A small contrastive audio-text model, trained from scratch.
Model: 3.05M parameters, encoder arch quartznet, encoder norm batchnorm, encoder activation prelu, encoder depths [4, 4, 4, 4], text encoder width 128, text encoder layers 7, text encoder norm layernorm.
Training: adamw at rate 0.0026, batches of 256.
Data: trained on drum patterns on synthesised drum kits, 26041 training examples, 52.1 epochs.
Rows from block 3 of the text encoder, named by matrix and row number. Rows with one number belong to one neuron. Each number is 200 + 20 x the weight over its row's rms, rounded and kept within 0 to 999. All counts start at 0. After the name is the row's rms in percent of the matrix's.
# fc1: MLP up (text_encoder.blocks.3.mlp.fc1.weight, 512x128), inputs 0-127
# fc2: MLP down (text_encoder.blocks.3.mlp.fc2.weight, 128x512, transposed), outputs 0-127
fc1.191,102,199,218,171,194,206,193,187,175,184,186,215,188,180,209,221,212,195,190,191,195,206,202,242,185,219,229,166,210,202,221,208,190,186,206,184,167,179,208,162,209,194,164,199,215,222,190,239,203,239,240,146,196,193,213,179,217,235,181,193,224,170,197,179,199,182,192,174,172,182,208,197,222,232,204,209,191,188,196,217,227,162,212,197,207,197,204,219,182,181,202,205,226,201,191,263,193,190,189,163,225,165,192,198,224,188,228,209,232,199,168,207,194,223,220,167,177,204,193,211,222,195,186,201,207,193,187,190,218
fc2.191,111,178,234,190,208,243,224,132,203,225,206,203,220,248,219,210,198,204,216,234,200,197,194,191,189,176,191,174,218,203,158,194,195,200,194,196,196,203,184,181,218,210,212,188,212,176,193,202,203,178,211,185,201,195,214,180,201,223,203,211,225,170,197,177,201,215,186,189,208,203,196,191,188,193,184,204,196,251,209,199,201,170,197,213,235,233,212,208,195,215,190,187,219,185,134,206,197,185,160,211,183,218,184,191,185,194,209,214,202,217,194,189,146,207,204,194,204,207,156,260,223,200,181,201,222,190,187,194,203
fc1.192,125,193,214,213,208,199,194,204,195,210,206,196,196,211,192,225,201,198,221,197,206,189,206,201,195,208,201,193,185,208,228,166,216,239,224,246,206,182,209,179,245,229,217,207,195,219,176,216,220,216,246,169,214,240,239,160,176,212,194,218,240,188,209,168,189,183,205,213,189,195,206,186,181,177,188,201,206,191,172,191,204,209,217,209,202,197,213,193,202,200,199,191,196,184,166,214,188,167,160,178,181,182,245,169,195,164,204,195,240,203,176,176,213,212,138,210,182,197,214,216,162,173,206,198,202,191,210,216,208
fc2.192,132,212,228,230,228,213,164,166,205,196,193,197,179,250,172,241,192,198,196,216,212,137,196,206,191,204,211,170,206,233,245,193,197,198,206,201,203,196,203,201,211,235,196,198,184,202,203,203,206,205,231,209,194,199,206,160,157,230,203,197,210,221,200,185,197,198,207,216,197,214,213,215,195,195,176,212,195,109,188,200,211,244,233,186,195,210,200,203,194,191,200,203,197,202,154,198,205,185,167,193,205,196,193,193,199,199,208,198,204,197,186,174,213,216,206,199,192,204,239,240,175,214,190,200,212,210,186,203,186
fc1.193,099,170,225,208,234,207,207,211,218,226,205,230,198,171,221,205,247,163,192,223,198,201,180,238,156,193,181,164,172,201,206,172,195,197,196,230,199,213,224,201,239,204,175,206,225,220,209,220,192,205,223,214,213,203,225,184,219,226,224,224,199,200,218,213,228,161,202,198,200,212,226,198,211,206,179,210,233,221,181,230,225,187,216,194,223,227,228,204,205,190,222,204,211,197,191,214,170,185,181,171,191,186,211,181,197,190,194,173,208,189,164,176,180,180,167,181,181,169,188,172,181,181,196,216,191,167,191,186,202
fc2.193,078,174,241,189,206,199,196,189,205,222,198,216,202,155,178,211,215,193,201,190,224,182,193,200,171,218,219,207,203,188,223,232,189,215,201,206,223,162,172,181,198,235,174,173,210,172,188,182,218,205,174,181,204,228,196,158,187,176,203,238,220,232,158,188,205,222,214,231,207,212,211,199,210,189,191,170,198,217,188,246,182,201,231,179,198,191,160,234,207,194,188,218,220,202,214,163,180,223,190,173,167,213,197,198,224,215,218,216,179,208,210,161,217,199,156,208,196,206,208,206,217,216,212,207,208,219,196,210,226
fc1.194,113,183,204,208,213,230,196,218,207,222,217,204,192,203,220,207,214,203,223,214,211,211,210,224,178,193,154,152,183,210,222,153,202,219,211,230,208,212,219,207,216,212,197,203,227,213,224,231,184,180,229,193,210,207,222,205,218,217,227,214,224,177,226,219,206,193,192,206,201,192,218,184,190,199,183,198,227,211,200,226,213,187,202,201,246,222,229,215,217,185,220,210,213,201,165,187,173,161,181,180,199,174,207,174,173,197,196,169,195,181,169,164,177,176,185,176,179,170,190,177,188,164,173,211,183,154,175,192,188
fc2.194,086,194,187,193,209,185,193,195,184,226,165,197,195,175,221,177,193,172,229,201,194,197,191,184,206,222,210,233,224,170,226,210,204,194,204,211,209,194,172,146,159,208,174,198,189,212,167,228,213,243,179,175,199,208,168,206,183,153,190,219,212,198,220,209,192,199,217,206,211,218,245,210,184,176,200,143,189,204,182,178,162,151,215,178,206,205,202,183,167,223,207,194,217,226,222,227,199,196,230,186,169,174,185,206,179,192,215,204,201,192,191,182,218,193,176,192,199,203,208,200,209,200,216,175,173,209,219,188,199
fc1.195,120,197,214,216,207,199,189,203,189,207,199,194,195,209,199,227,216,192,211,194,207,184,196,197,196,206,194,199,187,202,219,164,215,233,221,238,218,183,213,185,247,227,213,209,194,212,178,217,211,220,247,174,211,241,252,160,172,225,202,213,232,193,203,163,185,185,205,215,186,187,212,190,180,170,196,206,199,187,169,196,193,203,214,208,207,194,209,194,209,198,204,190,199,190,158,217,188,167,159,182,180,186,248,169,198,168,202,197,239,208,170,172,208,211,143,218,187,198,206,207,161,175,203,195,202,199,206,219,215
fc2.195,126,202,232,226,228,218,168,170,209,209,197,205,183,245,175,250,195,205,204,199,205,132,203,215,182,198,216,179,209,235,243,193,221,208,204,198,204,202,200,201,202,234,202,186,202,211,199,193,200,204,225,209,206,191,193,155,151,203,205,193,207,199,205,183,191,193,200,201,193,217,205,223,193,184,182,208,194,117,200,190,198,254,221,201,194,200,214,206,200,184,194,219,195,198,160,203,192,170,166,194,198,187,197,198,200,209,201,198,196,188,185,170,206,224,192,204,202,202,242,227,165,211,185,205,216,202,180,208,198
fc1.196,108,201,223,214,196,217,196,210,201,195,219,225,212,234,195,168,191,201,231,198,187,220,220,243,214,198,205,166,206,211,189,223,197,200,229,214,227,220,183,205,194,225,194,179,202,226,200,211,217,189,225,211,194,188,191,214,265,173,186,231,177,198,170,193,186,218,195,207,203,187,197,192,225,204,190,175,212,198,176,202,182,205,174,195,179,188,210,215,204,193,257,175,192,187,196,203,212,200,181,158,191,189,227,204,194,189,216,143,141,200,194,166,211,199,177,188,190,170,213,209,211,179,212,258,191,202,191,188,200
fc2.196,123,248,248,130,202,140,170,159,222,207,203,210,194,216,183,184,197,194,201,195,179,236,207,196,224,183,211,197,220,173,251,205,200,203,203,209,162,208,195,202,186,217,213,208,170,229,184,203,214,204,212,185,192,221,217,160,193,158,205,186,195,165,200,193,210,191,206,194,200,215,194,187,216,174,187,200,186,188,171,215,199,170,193,200,152,160,208,192,182,204,202,158,221,194,195,213,186,225,214,198,181,205,197,207,198,202,210,203,205,190,202,181,186,203,201,221,218,216,245,203,209,208,191,201,205,197,216,198,206
fc1.197,097,201,185,211,175,208,173,210,216,254,178,210,160,181,219,184,236,199,186,209,215,210,198,199,191,192,180,199,215,203,197,199,220,216,202,199,175,225,214,167,214,208,202,178,200,239,184,187,189,174,242,214,222,231,196,221,237,221,192,202,197,169,244,220,203,184,244,177,206,196,193,184,183,247,196,205,257,179,208,204,183,167,195,215,197,187,204,202,209,178,204,199,201,177,176,227,164,165,206,171,196,214,222,208,190,208,197,187,230,201,201,201,182,165,193,199,180,171,202,204,175,202,197,201,223,187,216,225,215
fc2.197,112,172,212,201,228,196,204,203,191,205,219,178,190,183,163,192,199,188,176,189,199,209,195,186,176,202,221,213,221,193,219,232,172,247,210,205,235,220,217,186,229,182,194,179,190,249,195,182,199,196,184,177,163,187,198,220,226,203,206,202,216,178,198,183,220,199,186,197,193,188,178,184,177,203,197,193,191,189,166,231,215,189,208,172,244,160,198,179,196,216,201,178,196,224,173,183,199,191,195,167,240,169,176,229,180,215,211,183,199,204,198,207,235,181,174,241,200,220,240,227,228,198,219,175,221,209,175,211,189
fc1.198,097,186,195,184,229,211,197,211,214,200,184,198,201,190,205,218,216,180,242,233,211,213,182,196,201,194,199,176,187,210,207,159,192,188,160,196,174,192,214,181,235,188,192,237,251,199,184,208,182,204,187,193,204,182,211,202,196,214,255,196,211,190,189,209,228,193,191,207,193,211,213,201,175,192,209,232,224,214,213,213,250,168,214,178,217,202,231,205,205,199,198,222,211,192,170,203,206,178,160,211,167,183,193,188,216,197,167,199,195,200,160,183,185,212,201,188,206,198,181,154,215,219,168,186,184,154,158,222,180
fc2.198,120,209,190,185,213,163,193,229,232,180,190,209,199,162,225,218,209,193,230,216,222,219,196,163,213,184,191,224,187,198,207,204,196,206,196,191,180,243,201,169,198,188,203,218,207,180,198,206,209,213,181,191,243,176,143,156,169,188,194,188,207,222,207,208,210,182,188,172,215,192,178,208,180,230,192,210,183,222,217,192,243,189,199,195,184,180,219,239,214,192,193,194,224,189,228,192,187,209,172,203,183,206,208,175,216,202,140,210,200,185,196,192,169,166,215,195,215,207,220,157,197,170,220,207,219,195,188,183,177
fc1.199,130,198,210,187,221,196,199,205,213,198,220,214,205,204,242,201,212,202,221,224,204,215,199,232,170,190,190,154,179,215,219,163,200,213,204,217,193,222,228,213,222,212,174,224,221,217,201,228,183,197,230,192,231,210,211,194,209,228,225,218,220,178,212,211,215,199,200,174,199,190,214,190,197,204,194,209,226,210,185,222,201,188,203,211,229,209,234,235,224,181,229,210,208,183,173,205,173,183,172,172,186,168,207,163,177,188,195,165,190,176,171,167,183,165,185,178,183,176,198,164,169,178,177,213,175,164,166,192,189
fc2.199,081,191,179,216,202,237,201,185,191,195,186,175,206,177,221,198,163,233,201,202,211,209,190,167,194,200,219,228,186,192,184,179,167,156,167,235,207,205,225,191,207,205,226,178,200,155,189,213,186,161,193,227,183,197,183,192,207,194,239,217,220,232,208,184,201,219,220,213,203,228,221,195,205,215,223,161,184,196,192,197,160,182,192,188,205,212,199,228,201,183,171,217,220,210,196,202,206,217,217,157,182,174,167,181,189,222,154,189,195,217,186,177,183,206,169,213,204,198,216,166,216,212,176,183,229,207,218,198,182
fc1.200,095,208,216,189,189,214,189,232,220,218,196,229,195,169,228,188,199,183,225,203,200,193,180,191,147,210,175,184,193,190,238,199,174,217,230,206,230,225,251,189,223,253,198,222,204,228,232,210,219,192,214,214,224,200,209,197,204,216,207,214,210,180,198,209,201,236,184,197,180,179,219,223,182,217,201,185,199,171,148,195,195,194,202,210,219,222,211,228,191,196,208,191,180,192,205,186,158,179,205,211,203,186,225,170,196,219,150,186,203,203,171,184,200,193,174,207,187,184,209,182,211,190,202,206,219,172,196,169,159
fc2.200,106,183,189,212,236,216,170,211,183,193,189,182,198,189,196,250,199,224,216,221,190,242,167,206,230,188,178,191,212,176,214,220,229,202,187,208,179,203,227,200,211,154,212,227,242,183,206,185,202,197,186,200,202,188,194,223,203,202,200,186,224,193,217,232,180,195,202,178,186,200,185,181,189,204,201,221,178,203,210,170,218,186,229,189,196,176,202,214,250,215,187,244,223,197,188,206,210,191,180,163,179,222,239,208,192,214,216,222,190,205,155,208,187,205,198,225,205,195,218,191,186,227,220,203,201,221,133,201,194
fc1.201,116,192,199,187,199,198,217,215,224,195,214,207,211,201,231,209,209,201,210,226,205,214,192,235,171,195,191,168,183,227,227,171,198,217,210,221,199,221,218,219,228,224,177,217,207,217,203,209,175,177,226,189,234,201,219,192,217,222,228,216,221,171,234,221,210,199,194,186,206,195,225,191,193,207,183,199,218,228,184,214,215,170,182,206,230,210,226,226,208,184,221,204,207,186,172,215,164,170,175,180,181,151,205,168,187,212,191,160,189,171,182,171,178,168,184,171,176,180,197,173,178,179,171,218,201,160,178,197,215
fc2.201,079,176,161,191,181,215,200,203,200,220,173,197,195,166,191,200,169,210,204,176,199,189,152,176,156,210,249,233,215,203,207,203,184,211,197,240,198,174,220,201,203,219,228,186,195,159,192,197,185,186,216,181,191,234,182,211,192,190,218,236,204,208,242,218,222,183,177,195,194,191,216,226,191,194,205,187,198,238,195,184,189,173,184,163,200,215,201,220,200,189,183,194,165,198,213,215,227,227,209,183,177,178,167,189,214,180,178,192,212,180,171,199,231,186,188,215,163,200,201,202,242,194,202,198,191,185,219,165,202
fc1.202,087,205,202,197,192,200,199,219,218,187,219,193,205,234,233,200,239,175,205,227,201,201,187,184,181,189,185,183,175,212,197,205,183,218,168,211,220,213,248,192,198,215,200,220,231,207,208,205,206,170,189,240,219,212,244,183,200,217,193,183,210,212,189,232,232,203,192,207,197,183,199,210,149,182,190,188,212,177,225,178,236,196,199,184,200,250,255,189,204,200,199,190,200,168,205,214,174,191,190,203,178,160,156,191,189,197,198,218,168,214,154,211,178,176,230,197,215,193,192,170,192,199,192,204,178,178,209,204,205
fc2.202,095,174,209,207,216,212,181,173,166,203,195,209,219,212,220,230,181,222,218,210,198,204,195,182,218,190,177,204,173,222,212,198,221,186,191,197,238,201,172,186,175,203,204,214,162,173,198,204,216,215,204,183,205,189,225,154,164,155,178,208,206,209,169,170,215,192,200,216,213,203,196,210,213,188,186,198,211,205,232,214,189,207,220,207,215,212,186,229,148,254,209,180,214,181,198,214,213,225,181,205,196,189,228,175,224,189,206,189,175,185,196,175,206,226,216,183,252,225,215,198,244,203,215,224,225,180,188,215,222
fc1.203,098,169,201,229,200,203,226,217,211,195,209,203,187,182,213,222,228,185,210,224,212,204,186,228,159,208,184,182,214,190,198,181,221,198,206,191,171,231,196,227,225,236,172,194,213,191,203,219,192,181,215,194,231,227,183,197,227,224,213,224,208,171,217,217,189,186,200,192,206,187,236,225,168,216,206,229,203,195,165,229,227,189,200,209,216,213,216,245,215,211,195,205,212,200,178,184,209,169,202,207,192,200,193,179,169,215,171,211,193,138,170,200,203,199,205,195,194,214,196,169,188,173,175,181,214,163,157,156,204
fc2.203,081,193,199,209,208,180,190,216,223,197,250,197,208,196,218,155,187,217,186,173,161,166,170,202,179,204,180,172,202,181,220,197,200,190,197,204,207,212,219,217,198,218,201,193,195,193,198,157,195,177,189,192,184,155,159,208,189,191,202,171,203,185,194,205,209,181,220,192,225,207,239,171,224,236,201,180,190,188,190,192,182,197,181,195,185,179,177,176,235,187,191,208,205,212,218,174,204,182,257,200,201,209,213,167,219,168,172,198,170,239,227,220,217,178,197,191,148,180,181,218,213,184,185,204,206,190,197,194,189
fc1.204,091,194,225,199,236,177,177,161,211,200,193,197,204,201,189,200,182,207,203,201,225,220,191,192,186,171,203,160,178,192,201,173,167,212,211,211,153,221,194,224,208,218,198,229,219,169,218,216,177,196,214,207,216,206,206,169,187,215,214,202,191,184,172,201,208,207,214,224,218,209,188,181,171,158,230,200,225,261,187,189,222,199,207,191,213,228,240,228,199,208,198,210,177,220,193,184,212,168,201,228,212,183,241,187,198,201,189,201,187,200,208,219,186,210,227,197,235,202,228,191,194,188,168,193,180,183,175,169,153
fc2.204,104,194,184,190,191,206,209,205,235,196,170,207,220,219,215,156,181,201,233,178,210,209,189,153,162,182,190,195,207,224,211,219,216,209,249,184,217,214,219,201,210,196,185,202,198,170,205,171,196,227,190,176,197,213,216,186,186,219,183,204,234,219,190,199,223,239,164,195,206,164,187,178,179,233,183,199,197,242,232,200,192,243,195,177,230,221,177,206,212,199,188,166,204,178,206,181,230,176,205,179,199,186,190,205,183,218,226,203,192,221,197,186,211,190,186,201,203,242,191,212,187,212,178,183,237,230,193,223,181
fc1.205,100,184,207,178,204,237,193,192,208,200,209,209,199,235,226,192,204,174,204,243,182,218,190,211,197,185,163,172,198,240,212,173,218,196,187,232,207,224,246,188,221,223,164,205,206,229,220,224,174,202,198,188,213,219,211,211,240,221,236,220,233,166,222,215,222,186,194,167,208,198,215,197,197,199,198,203,203,198,199,213,199,198,208,196,209,204,228,213,212,186,224,200,219,205,180,206,196,187,152,203,171,188,196,181,176,213,176,180,198,178,172,177,189,160,161,176,180,191,179,173,208,197,181,232,208,182,169,181,179
fc2.205,089,203,213,183,225,206,193,188,158,199,199,187,186,211,189,174,174,202,199,196,179,201,214,210,215,190,209,190,158,202,226,187,224,185,245,204,230,180,193,224,206,208,178,221,223,206,188,211,219,200,209,185,201,205,178,185,184,158,212,196,167,221,195,171,185,191,191,197,162,206,194,204,212,201,217,185,168,202,233,236,197,194,175,214,211,169,171,197,259,198,204,219,207,203,223,154,173,204,222,187,204,223,172,212,180,181,172,205,174,251,229,209,224,191,205,183,211,216,201,190,217,151,197,207,215,231,199,211,207
fc1.206,084,178,214,197,181,232,222,197,187,180,201,207,231,192,203,219,189,206,193,219,216,202,172,210,187,202,205,183,222,238,247,176,240,232,201,237,200,212,238,208,212,198,162,191,204,196,204,187,175,196,229,184,242,225,180,221,214,251,207,208,220,192,226,189,189,171,199,167,226,201,200,198,187,223,198,164,198,216,218,218,206,219,192,189,208,211,207,191,208,193,206,195,208,207,196,211,203,188,201,199,205,201,176,178,155,200,189,207,193,166,174,171,201,177,195,193,138,227,203,210,155,182,159,213,222,195,202,208,207
fc2.206,107,210,194,189,200,220,187,206,182,215,225,267,170,210,203,147,195,200,213,176,183,200,220,184,213,199,228,224,185,207,216,210,215,188,193,205,202,201,177,206,153,212,214,236,211,160,189,192,200,207,221,208,220,173,190,205,209,195,198,204,205,207,200,199,193,196,211,191,186,233,156,192,190,217,252,203,191,205,195,221,206,221,203,164,161,203,204,170,250,203,200,170,191,196,243,185,205,235,257,203,216,202,216,197,187,206,201,228,203,193,217,204,218,200,199,172,212,210,177,210,181,186,204,188,196,209,231,231,193
fc1.207,103,191,203,207,200,199,196,206,191,212,193,190,191,213,203,229,211,203,213,191,222,187,195,199,193,200,183,201,191,214,229,166,224,243,230,246,222,188,213,190,232,235,209,199,192,217,175,213,223,219,241,177,212,254,255,164,171,223,189,205,229,191,204,179,180,195,201,201,185,187,215,189,179,175,190,190,210,181,173,177,207,206,218,195,203,194,217,203,207,193,197,184,207,192,173,208,171,162,158,185,188,179,246,161,199,165,208,206,227,208,184,189,206,216,155,219,185,193,209,215,162,184,204,190,201,209,205,217,194
fc2.207,109,223,234,251,232,223,160,155,222,198,209,192,196,245,181,234,191,197,204,206,208,135,187,214,184,202,202,161,197,230,225,198,187,195,201,205,201,202,200,201,203,216,194,192,200,211,195,190,204,200,230,215,201,208,204,165,144,223,200,193,202,221,201,183,197,189,195,222,201,223,206,217,188,190,172,213,184,121,192,202,195,235,240,208,203,201,199,210,205,197,199,211,200,196,167,211,193,196,170,190,195,212,198,192,188,203,216,188,207,206,179,178,197,214,191,201,199,183,223,237,180,220,185,209,221,225,187,203,187
fc1.208,095,200,209,205,188,222,202,220,181,188,200,202,192,207,220,163,190,160,220,192,157,199,176,190,170,239,174,191,198,229,236,205,223,188,224,219,210,203,217,214,193,239,188,207,212,181,228,237,209,178,229,213,226,198,192,209,221,209,214,202,197,193,219,218,203,175,221,193,192,197,191,217,217,207,213,216,186,184,181,232,199,200,221,217,200,216,199,195,173,156,220,193,176,174,227,206,192,211,210,180,195,181,210,192,189,226,138,220,176,248,171,188,202,199,181,194,190,184,189,162,186,170,214,239,186,174,211,204,217
fc2.208,124,215,194,205,170,199,182,216,206,198,184,201,208,206,211,161,198,183,226,188,186,242,196,230,207,189,204,177,177,155,193,222,199,195,168,202,165,200,184,216,173,238,210,180,190,183,213,197,175,209,179,153,231,198,207,221,214,180,209,200,205,231,215,226,200,196,164,227,182,206,204,200,193,216,239,212,190,229,181,228,200,223,217,234,149,194,216,197,197,215,204,199,212,202,198,194,206,245,234,191,184,189,182,223,203,200,230,229,194,202,216,180,238,218,199,164,232,195,192,187,203,192,194,217,190,214,222,237,179
fc1.209,106,171,210,177,214,211,198,212,231,190,207,222,209,208,213,197,250,200,200,213,181,219,189,220,190,189,183,177,182,219,211,178,197,202,191,230,191,210,219,205,232,217,183,196,193,220,188,212,152,200,219,171,213,206,211,195,231,243,238,221,231,176,243,209,228,190,212,180,180,179,229,207,195,211,202,192,230,198,174,216,197,177,212,202,214,202,220,215,206,190,222,195,213,194,184,229,162,180,166,193,170,181,191,163,184,180,181,176,192,180,174,174,190,156,176,188,180,213,181,168,183,180,166,217,194,197,196,190,218
fc2.209,097,198,193,185,226,218,168,199,165,203,190,160,153,196,215,227,183,218,213,181,228,170,199,189,207,209,200,175,228,232,196,210,174,188,217,204,210,167,235,201,210,193,214,207,210,174,195,221,167,222,219,210,213,203,148,155,189,192,214,222,201,216,216,191,206,193,191,171,169,204,209,228,232,188,172,213,185,208,250,215,216,206,168,185,220,205,193,216,223,190,213,237,224,189,208,192,223,236,188,205,200,204,204,183,203,191,183,183,234,183,189,207,172,219,195,215,178,199,211,222,218,178,166,189,214,185,219,191,183
fc1.210,099,219,225,175,228,208,209,197,216,208,205,217,196,200,207,214,224,204,237,201,200,229,220,212,188,200,214,176,177,208,189,167,174,206,172,181,177,201,185,181,224,204,205,212,193,202,182,228,205,208,245,161,208,195,237,178,198,197,199,211,204,175,168,208,197,201,228,182,211,208,202,172,167,192,194,226,209,203,195,200,250,174,183,221,217,193,220,238,212,171,227,182,225,188,170,233,193,181,191,220,178,141,215,196,199,207,189,182,211,214,165,206,172,194,211,173,169,176,229,173,208,180,170,199,180,181,188,201,185
fc2.210,084,194,191,207,174,212,223,186,227,218,220,241,209,204,183,203,172,210,220,248,218,210,190,203,206,182,225,205,175,223,193,213,198,185,202,198,214,225,225,198,230,184,198,194,216,198,168,177,222,185,217,198,189,186,183,206,223,152,203,216,230,236,194,168,220,189,196,198,176,192,213,206,184,176,178,199,192,192,211,187,214,171,160,210,202,211,216,193,213,194,193,213,205,192,204,196,184,171,229,171,209,180,185,235,169,227,189,164,226,243,240,201,195,177,152,223,172,194,186,193,166,191,206,183,175,198,164,190,210
fc1.211,084,207,213,160,228,159,201,193,225,169,193,187,180,187,210,231,242,200,217,243,200,223,188,191,197,211,213,191,188,177,206,205,199,206,164,191,171,170,203,180,249,232,205,218,182,215,175,206,208,206,221,196,199,163,240,188,212,215,207,207,197,187,191,221,228,195,194,199,217,211,190,192,188,197,199,217,222,181,186,182,197,127,200,178,187,178,218,228,198,200,210,202,222,220,167,245,172,189,207,189,187,184,217,202,225,212,227,198,231,195,186,213,195,216,222,177,202,191,205,201,216,180,165,177,185,197,188,203,181
fc2.211,092,202,239,205,136,229,192,144,193,217,207,197,203,242,206,171,202,212,182,181,206,198,199,213,204,203,181,237,193,218,201,221,198,191,237,207,227,218,157,191,197,220,183,199,179,208,203,221,192,202,236,212,193,209,199,197,222,194,192,198,202,210,200,161,212,182,228,211,186,214,208,213,188,179,210,211,180,200,157,192,207,208,209,219,181,226,212,205,161,205,225,165,162,207,201,210,220,203,211,188,207,228,167,212,224,182,221,213,203,174,238,179,224,215,172,195,197,185,198,197,222,170,180,203,182,221,224,170,214
fc1.212,131,186,204,196,224,204,193,209,221,208,212,211,210,205,240,201,220,211,214,210,198,203,199,226,172,189,177,165,172,207,228,167,187,206,198,217,200,230,221,219,226,219,186,228,216,217,181,212,184,203,235,192,233,213,205,211,205,240,231,221,217,176,232,214,215,189,202,185,200,205,219,204,199,207,186,201,221,218,187,216,217,189,215,207,222,205,219,226,212,172,217,210,213,202,169,209,174,183,176,179,180,159,201,168,181,203,181,158,196,174,164,163,186,160,196,164,171,187,189,166,180,167,164,209,187,173,182,196,194
fc2.212,080,167,167,184,207,218,195,206,217,209,185,208,211,171,199,195,202,191,206,203,201,204,184,174,170,211,199,226,221,201,205,226,197,204,199,200,217,173,204,173,184,216,235,171,202,204,219,212,211,208,178,208,188,230,162,203,206,173,186,224,211,201,208,169,249,216,162,201,188,248,201,207,199,181,186,184,246,197,211,182,172,185,202,183,231,209,245,204,194,178,193,185,209,231,201,235,246,247,208,179,201,189,173,179,203,208,164,181,190,168,174,209,201,187,202,217,173,189,212,190,240,199,196,165,214,204,206,190,202
fc1.213,086,213,204,217,215,188,235,190,206,212,235,194,227,184,185,200,221,192,214,196,202,190,185,193,186,187,197,202,219,204,204,194,207,208,191,211,178,228,199,195,193,218,195,201,247,181,189,236,182,207,246,192,236,206,190,202,228,235,228,192,214,173,224,209,198,199,238,178,226,212,216,190,154,226,215,230,213,235,159,225,246,181,184,174,224,226,209,240,209,200,195,163,189,184,175,190,185,181,202,197,191,192,192,176,183,167,193,212,195,162,190,204,175,212,191,192,172,213,194,173,215,212,183,174,175,178,182,194,184
fc2.213,097,232,193,208,191,185,195,213,205,173,211,177,198,198,217,208,187,227,182,179,165,153,185,182,221,193,227,193,203,228,181,226,202,206,156,216,162,194,247,195,206,206,194,191,202,213,165,176,210,186,205,220,199,202,173,184,209,202,209,192,223,270,163,182,186,195,194,193,205,197,212,213,218,215,209,182,208,180,202,202,212,209,166,217,169,203,213,182,202,178,162,165,202,178,231,180,192,213,228,185,188,197,200,180,184,193,187,184,230,218,178,206,214,208,180,211,164,192,197,212,199,213,164,187,231,183,232,229,185
fc1.214,089,186,195,213,198,211,228,207,219,198,214,240,203,179,232,197,167,186,226,185,212,192,205,223,171,198,228,180,190,216,190,201,191,208,211,207,220,204,192,205,204,194,172,208,230,202,177,198,217,243,178,221,209,212,215,220,204,197,231,220,210,185,168,163,173,186,193,202,199,174,205,190,213,209,203,192,210,191,156,183,184,199,180,211,221,178,237,236,219,195,230,189,193,197,209,177,227,191,158,176,165,212,246,176,170,198,188,208,186,207,215,174,200,165,159,189,233,202,193,175,220,159,202,227,220,170,194,198,188
fc2.214,094,164,199,179,221,170,140,166,199,200,194,219,206,210,198,197,188,207,167,170,197,173,211,208,212,223,224,222,173,194,208,229,213,170,214,215,190,199,194,199,178,202,186,207,167,231,238,185,210,195,174,192,197,225,199,187,191,166,208,189,185,179,192,179,205,221,204,201,208,243,189,179,201,189,165,187,204,220,209,212,219,201,200,191,176,153,208,171,171,180,192,226,185,198,225,201,181,225,192,204,209,189,199,179,210,207,204,187,185,187,218,177,213,252,192,201,180,255,177,198,248,221,197,226,206,181,205,199,204
fc1.215,109,192,209,197,214,206,202,203,216,207,218,211,205,202,254,209,202,191,210,222,184,208,183,227,168,187,178,169,173,200,223,181,190,194,187,225,197,231,226,229,224,215,191,227,223,213,188,206,167,212,213,186,205,214,207,219,221,222,249,222,220,165,230,227,210,191,193,187,188,188,217,213,201,220,178,198,212,207,166,222,217,175,221,201,227,213,229,221,213,174,231,217,196,198,173,209,174,177,161,195,164,170,214,167,191,196,199,167,189,178,185,184,191,172,188,166,179,195,193,169,186,178,168,205,189,182,181,198,182
fc2.215,092,164,171,172,190,208,189,200,200,213,155,210,207,176,222,198,210,220,257,173,206,191,173,173,218,204,218,212,203,224,201,201,166,194,201,198,185,190,194,196,172,221,229,190,194,194,162,205,179,210,194,204,193,218,152,183,182,185,201,228,208,208,220,164,225,218,165,180,184,196,218,231,193,227,189,180,189,199,187,184,162,179,155,185,219,210,226,219,220,189,196,201,200,213,196,218,225,218,219,204,172,162,188,198,178,214,176,199,213,176,196,232,191,180,188,202,161,173,194,214,228,200,174,192,220,199,226,202,194
fc1.216,099,184,178,183,245,195,193,198,202,211,196,191,196,154,204,232,214,188,187,225,231,202,195,225,178,199,194,190,191,199,211,166,183,199,171,180,166,198,198,194,221,193,206,195,234,197,203,217,166,210,195,195,206,192,226,185,166,212,210,167,185,185,224,214,229,189,193,204,209,233,199,174,168,166,194,250,224,209,213,193,226,206,235,177,227,189,198,206,193,219,216,235,173,223,190,222,218,210,173,210,193,185,194,181,226,183,190,179,227,220,190,200,202,230,212,178,194,200,214,199,182,234,205,182,192,161,156,202,157
fc2.216,110,266,171,176,223,183,198,250,185,226,196,178,196,157,211,165,225,201,202,202,167,204,195,174,189,198,170,235,193,192,222,174,203,207,213,199,199,186,204,185,203,214,200,184,177,192,213,213,211,188,228,205,186,201,195,205,172,180,212,180,176,185,195,243,168,194,196,219,205,185,183,212,197,197,213,200,163,195,185,155,182,199,177,154,157,200,193,196,194,215,207,141,198,201,223,200,194,193,197,206,196,205,188,218,213,203,199,225,193,193,171,207,196,189,209,189,191,222,219,158,211,201,213,191,160,191,204,170,211
fc1.217,114,174,218,202,239,198,200,214,201,203,202,229,211,186,234,205,222,192,200,221,190,219,196,226,175,199,199,161,179,215,207,184,193,203,195,224,193,221,237,222,236,207,190,226,221,215,213,208,184,200,209,170,206,211,216,196,224,239,240,230,217,177,239,211,225,196,207,172,192,175,213,208,186,225,180,186,223,198,176,229,214,178,218,176,219,208,221,223,198,185,234,207,210,188,182,210,183,182,158,201,165,185,199,174,185,180,175,168,186,184,167,181,181,173,180,176,172,197,184,179,192,165,176,198,198,186,177,178,198
fc2.217,093,187,206,189,211,222,170,197,171,230,158,187,175,184,225,204,184,203,198,178,229,169,173,194,224,185,209,188,211,216,184,196,232,188,228,231,184,180,197,183,221,175,209,184,195,196,186,210,174,209,185,190,211,217,157,167,189,210,206,224,189,213,214,202,219,186,165,174,212,191,213,209,230,199,168,214,191,191,231,214,201,155,207,179,209,198,234,209,221,182,199,214,211,180,206,215,262,224,182,206,172,178,176,195,186,198,172,208,215,171,180,222,196,207,206,208,161,180,174,197,233,191,204,214,219,172,214,178,192